From a checkpoint of a small multi-label image tagger: 195000 training examples.
Rows from block 5 of a small multi-label image tagger, named by matrix and row number. Rows with one number belong to one channel. Each number is 128 + 32 x the weight over its row's rms, rounded and kept within 0 to 255. All counts start at 0. Numbers have three digits each. After the name is the row's rms in percent of the matrix's.
After each channel's rows are labels from the 100 images, of 14848, where the channel reaches its highest value: "peak on" is the class under the peak. Only what is clearly more common there than usual is listed. The data: pictures of board games with random positions, seen at a slant. In brackets: how many of the 100, against the usual share in percent.
# convs0: expand 3x3 conv (model.blocks.5.convs.0.weight, 256x64x3x3, each kernel summed), inputs 0-63
# convs1: project pointwise conv (model.blocks.5.convs.1.weight, 64x256x1x1, transposed), outputs 0-63

convs0.254 093:158148140134092108209147115155107105165085141083128096148094123069088172163073124073112110123059125084110111173154124146122123147147174106112130095076137143090110222095125105130143113133128133
convs1.254 086:112113114128136157089133175089101144099155138110113102133195136186141098151100163140095095108103175157107134133136099107165093132091064172075137117121142120155081039138081198150117104103088133
peak on: piece of the first side (45 vs 3.3)

convs0.8 091:198148098216141083108146149120133143146166082125130148148146152117167130063116143137125094129132173158045108199123101145093173089088134123138097109130165113117136104144148190178138116101145133
convs1.8 091:116158150078138180157139134154094127128126133164145111084110136142131090158112144072144098144111190094084073064100101113119083104077152126108151120079080161134157188103055078126115119129085125
peak on: board (100 vs 55.8)

convs0.4 113:146134108088151162151151112159087130138207169088137076172197075164101096100158140159140159168144151199144176074155160141164174116162156123120108118172130167175110110144135116150142150131121129
convs1.4 091:081143142184101115121193144190112148132151127110119182130141112123134135160158106123144102141159167168167191134175144166148152124162125156135111160203130136140214112129123139178132142152163204
peak on: piece of the first side (50 vs 3.3)

convs0.108 106:126137184207080121171104152112100072092178146124096121108159087109166158091096088144074156111124093198064111127069139151110167149116135113129151123122146080151131110128161106141105085121131089
convs1.108 123:104140082096124138112080121175145129187077144063147115137053193130126103194121162125108121105099126124088129081109129098166084085157144127058109101156146112120081106112149153121082132123122080
peak on: piece of the second side (25 vs 3.1)

convs0.223 098:089165120158149171138151061136114177078158156144092110117140172117189179126123129138137072138141099132094072148057134064182123120101130170136138135130113111074127099152172125161102114115112190
convs1.223 100:163134197106074104110123150065148121160087132148086131169121126142087109122113131072187173175106129131119155146201171136107129173144083101078086089074153129095151159122146158121133113126128079
peak on: board (100 vs 55.8)

convs0.111 115:140070131134112122037107143114101056144117117104151132108128116128175061127097158157108172146142080174143149117118125121088163162063146139104134129121139131211092114156177112112133175136154076
convs1.111 110:127184154116159097151102155088173092099157091136179092130109173085075087100097062146092089128112169102138117134108062135166126155134143175116128094086114184106103131092137133111127075157156170
peak on: piece of the second side (39 vs 3.1)

convs0.229 096:113127106165136142086138093147134138118096159159117157090167107119105130164076144115056125181112127140131167095182132153128165146138104112096133097193123168152068109137127103145146175055220135
convs1.229 116:125108146124131132171150184116158121150132166146175125173067147146116149127166091177161094125142146119118136184149122139152119126178163201198097199131083077084119141080128123184152127153126150
peak on: piece of the second side (51 vs 3.1)

convs0.164 083:150137133152094108131174137139100137058121125121113068157163101131161161098110118168097076093130147159097054135149123167179092154158136162136128114106158080132122200125175130180134158085064107
convs1.164 093:130143095122149134145121108129115068167158092137130103108130118146113104068123142116132158116145090085155064095116122154138147091174084112165094114128087102086102065132110169137048034159119088
peak on: piece of the second side (59 vs 3.1)

convs0.211 086:185090115174147172102155084102092169109144091128151143173116133160102107142159120102155113140116133187079140124058166071110165061095113109145159165081159122107165154177108169128117104121082125
convs1.211 088:132123160072139139141158150115152128137131176221117112110144173130152233167120142133079120186160087130195143161150096134130129146172131132132128095178117137124085149109110136105196143159131123
peak on: piece of the second side (58 vs 3.1)

convs0.5 098:127084112109130178107069068113181134128104133118121097107105140107165044109107187149150124146158098126125156145167084139157113161139133215126100143149084154116092099101152157156100107131176068
convs1.5 112:133107116161100182108111133132113155068123103108085108128158153100087232089145153129096111106118123049122082132158120148122110071149097078119110089089134085126148156162146085116169083150135162
peak on: piece of the second side (44 vs 3.1)

convs0.88 109:112159121080125102163152131156072101086175112123058085122104143097104117145155161115135101095091131138092144054055146145100126169158123142132148110097125025119138101071122126125159138139095138
convs1.88 130:113068130055186148122102179062103098150092139156147107129141157139138114137107136145126136146153152185082153175133050120121174135101163118139176094106130138166121108095196112104106111078112091
peak on: piece of the first side (67 vs 3.3)

convs0.2 108:170145140149136190112127074113198146090127072156164162123103080147128143150159149153142152163164116187163177130114150111102107153148132131111138153193119165114126116099146166204179176135151174
convs1.2 089:083111112101078129128124117106141163139095161126145159163121173102099094114161185119124092147168130090067129143183100112115112121195166125095138141087124077145176159095072082084164061155136106
peak on: piece of the first side (78 vs 3.3)

convs0.87 108:084079131141103140107183180110117028178165149095177117161120104164085089094143172148111111118142105164106146109111096132108100171118153160142139134108110127147137147228145152137150149136170139
convs1.87 112:136171124090152102135103115120133178020126129151118117128078087102105114201098144096101068089125094101134121116135115102086098107095114102087139101139050103096101109087101104091094127151139109
peak on: piece of the second side (53 vs 3.1)

convs0.248 090:147108138147162138121120137124134147173122113147090107181146156161101086149137189128202161135150109115126142149025136141148115130156187185098119139123140090129098137174188113168124118078088071
convs1.248 092:124106100123094150086182115141120147128144208133154130116150130145102149097168131134089167139199100158159131164175128140163081138167160069124072157162131208108102145122106118090155104194117144
peak on: piece of the first side (64 vs 3.3)

convs0.214 099:118128162140143099145157123107151148145132126162124108082121115069115155108102219138143140125117107080136121103079153178138166092144118122156127135119090187078059078164098080107185104162093074
convs1.214 110:113172141149156129125133113172068115082122173112100113078159119144116153098158111111070166145123174166119167150122129117135154083109108129130037145102178162093188077155137093147106197115105150
peak on: piece of the first side (59 vs 3.3)

convs0.20 093:063151166111089142135174141123134062145165108072119105135157134158109072088120112140120101151113094194151125110145132118184081068173098154098125108130145135102163049112126082140127111170127083
convs1.20 099:111116148116128086134166080152137177152162102101126193171060103131137159131112114107203138140165134091087139117087161195120111200177166107135144070119126131113112098105149111131178168105159136
peak on: board (100 vs 55.8)

convs0.205 074:133076101127142127159125117062093128105139137117133068069153169084088158132071189144094148071139145126069130094121102116108164115130135156103162142097130088105104063124088125129124053085099137
convs1.205 103:117120118141101131109106059178130197118133170109128118179123129191129143108154143099181118115119088109138103142101170068144160135126157099126028081114180161143119188163155113164144125143152110
peak on: board (97 vs 55.8)

convs0.33 110:145139120122087132094102111133181074069146133127146132144154150101158093115118139156118154143114103124088139136112116154129099181191188073141138146173152095168092151123142040115128134116215072
convs1.33 096:155127166128119162140132130094154184078120158148127084123059171177134114133166142094180187107156144113109125114140198113117182096092138180161132157146139150124131128123197203124172131165119149
peak on: piece of the second side (62 vs 3.1)

convs0.55 086:127112119077160219129130137161114120157094143124149066151149061177062132118146129152080181115131125135153193123102122115131120136097159131093106173159140166160075085107123157089127135139133190
convs1.55 095:148147160178131127159141077104185168083153109142147179069130154144098116164082139127104105187127114116145129070120085092101160105154083094161182161154109147158180172111097135122102084085157111
peak on: piece of the first side (74 vs 3.3)

convs0.30 172:152114160069097163114158084117156122089101104138111123118149063120107074117156172104142129165176108109132165122201118132094074146170140120145113158157124174172098080052060128132147131118137159
convs1.30 113:123096129143129158093150131118144168087143179157173096083128185129066107116088156166073057164103125069104135081160166164094127156129117164107119164077109171116140157115131105138147081135175160
peak on: piece of the first side (34 vs 3.3)

convs0.201 102:110110172164155163120189159122167153140086148145108092152097142143156189117107080125169150118217103136156108144197114099138105105157127156167159164161151126140178060190127123132141136156147110
convs1.201 081:110166103169131135148149130082097157124124153147141179171140135145151117105140108207095170162113166112174138101191118181159108115117148105125097107163194137084150157150145173139222170126139110
peak on: piece of the second side (32 vs 3.1)

convs0.139 126:176185126163181137135125110183124129062147172142104079109159113102085117199173150150118154139073112150122132074083146108106129133190154136105143102088144155119119079093092122082108143123086093
convs1.139 130:064115134125146133146128151070134073170131128193117166150167174120111169102103128086125172127142178089115152138174087136128170085089108059198146120158147128117156177151154116106161149090107150
peak on: piece of the second side (75 vs 3.1)

convs0.151 101:144092177126122126137133123143105140110189172102144111183117136123188129145137104174149099179153096165142086054087114159126079128157129176106071175114105114146150098167163134075180151103092165
convs1.151 110:116151116108105086104131086042159133137097082100106151091087084130114149150110120124171092128100115100140191179064097150138103125116150156074195177156141113125128116120130105140055135145119075
peak on: piece of the first side (47 vs 3.3)

convs0.180 120:171116141093069123093126104113165181126101119160123153139112121098137139165150165061145099126134158137118075172139088076119078112094119048084137130098148202118163105144131119158113173070159147
convs1.180 104:091143118113103137091116173094157112144135109136094146178100195108127109188095114107126153125157181080023142090117106129126119115064152148120139128106148086065075114146079110136137100154094130
peak on: board (99 vs 55.8)

convs0.21 098:113158051107099179153157112158157090137107143120142157142087111170140058187126154124113109105162092178169130098139130134124116129084097165127136110181175163182091163185152154097084135146158104
convs1.21 104:129186155132135138136137160133116131098159172128132096104164207088108176099135113134113149085145162109132109112146114101140132176151132076161121188146144174034121121075169090155183119132075100
peak on: board (96 vs 55.8)

convs0.166 095:090106132160069149100151134141204110121135092142106114109090078111137134070089095122145132127105135085180107176130090104121047120173139117156142125066128106175070144145083139155134074111162135
convs1.166 117:128163121152165139199118165146109119158124138109155121187160185125149147131180176133102110135167137147104192123147156138174173177141114130122165156168141140105142042161181121159110201138129150
peak on: board (98 vs 55.8)

convs0.193 096:101087101127157116103054118068149129117110147094132061150169175117099113144074181149123137173145080139136170149127103112146126082123088083092131133104073148160068077143130131176099088096137126
convs1.193 084:083122146137102107099119123138077100107120108134120134108110083129091156060131136133166124144134065103124055066101106099085105069129111118114111067052104104064094151129109073155137115102160117
peak on: piece of the second side (42 vs 3.1)

convs0.114 093:117138105116079108129133062090142155114125098090146085155115132148179095159138181130116143149157058164133103135162104079161062062164134096126110134134128151180098144102065067157139146115166110
convs1.114 124:096113155132123158146130191165136165119112177178159134146137117137101151129136102182176099143153187136162099124158151217135233101111154141135116084118112130074114118126103122179172134131141159
peak on: piece of the second side (91 vs 3.1)

convs0.197 076:108073157190118111144115171162127104080176154116115084116157135096067110120145118163088122080157134109156081103080120162109131119117143126104066159132138126053104156060158138123106097121092067
convs1.197 092:123121078142153049166176097123165143161136110097112155118116077121095162083142137149208113147172098125131122136139136145113105102138122120085102135139100146096064040124099104125072138159065117
peak on: piece of the first side (62 vs 3.3)

convs0.31 090:121094136083174133121152179119171190199149136175160088126108124182083122117108134107101135117088121148107185131194103113125133105091140159172125133146118101095159063156166144160127120080114064
convs1.31 101:103110089105088115085144108167115077063147101098096175104176134093166139145150171102139110102190158120115097145104119099159101118150119113034178093093152120122105191122148138139092164163143108
peak on: board (93 vs 55.8)

convs0.58 106:063118138093114165146096104165144115096131108126050129110114134138123099162183123141052116216121108177151149083191143175168137135114148150115102168117119182140179129113129151119148141176139143
convs1.58 133:114113144150121162093158128107113181117133161144169092147133132113126165052098155094184187154145084082110118127153137086101131119116113071117107075133139099111107218130196141165167101120138087
peak on: piece of the second side (83 vs 3.1)

convs0.128 114:111216091077134118161166105100135138108130123142119131139121081122117157147101109134148149135178090050152117075095141160118164117123095132111141106142189178167087058171157143133082125082085139
convs1.128 107:141052121156155156099095152150077108113125110129058082134117152120092106144189168098138111154098119157093122167154096108123080132159130090118145064121071082109111163096164161099170115121159074
peak on: piece of the second side (72 vs 3.1)

convs0.175 111:046177125095164120139110116176097129167101155112150153114137142173127159166092137138151168130114120164128213127158095121132166115128151138159148122207152200083162109158082177141131118149155150
convs1.175 102:120113105162105130158145210146189140085171142182094109126102159109104091211187125152095124172158176142124104162157179170134146125098139121128112151102136070139121180097150126101143141128175150
peak on: piece of the second side (34 vs 3.1)

convs0.149 100:151049127144093147102159099119135111161104121104151137139149070126076064167100161057055110139122149110124093115099102095117090098161139134103142122122104165077125146123114084131170064101182118
convs1.149 115:155176139047156108137147136078106097077195153159138119099116153140145178166143164143143144089121146117124090127171108184158199142097095113113111161131139147123094123081138122136153148145060192
peak on: piece of the first side (25 vs 3.3)

convs0.231 079:125122123178183128106094055145169121183197101183132088138120141134127160119144161159150115127077110157129119119165100146194073150071126174130069120111106130122133106090132180127137156127128066
convs1.231 098:128148133131101153161178178152125133073091149120162105069197165138096098063110109126107175160137123089145112140133116163089136121116161084099141166132148127111126170155120067076155054162108086
peak on: board (88 vs 55.8)

convs0.174 101:135142075149172064161155179125108123121194126147140075138169123092128138079133091197188153116111142189154105120105124126175167154185111167162081136133125098123126124158132084127166108109111080
convs1.174 107:130103106109098089126155113180123117135160161117121155195123045064110185094197109125106162071151122198136094160136136117138147085117097081147121150167140134153095153109139125093178127171139129
peak on: table (72 vs 37.9)

convs0.22 088:167142128175159124118138137104111118129062128162096079169131149111118094168116114112142118127181151159147099073104138102142214134090121082128082135094113147164150097097114177168147142088220103
convs1.22 120:156134103180118105117153129109121141136106170141112143121157143116140095080134152197146134124175161082155122174136107198171202193161199126181115150176128155173163109167150121126157121121088129
peak on: piece of the first side (59 vs 3.3)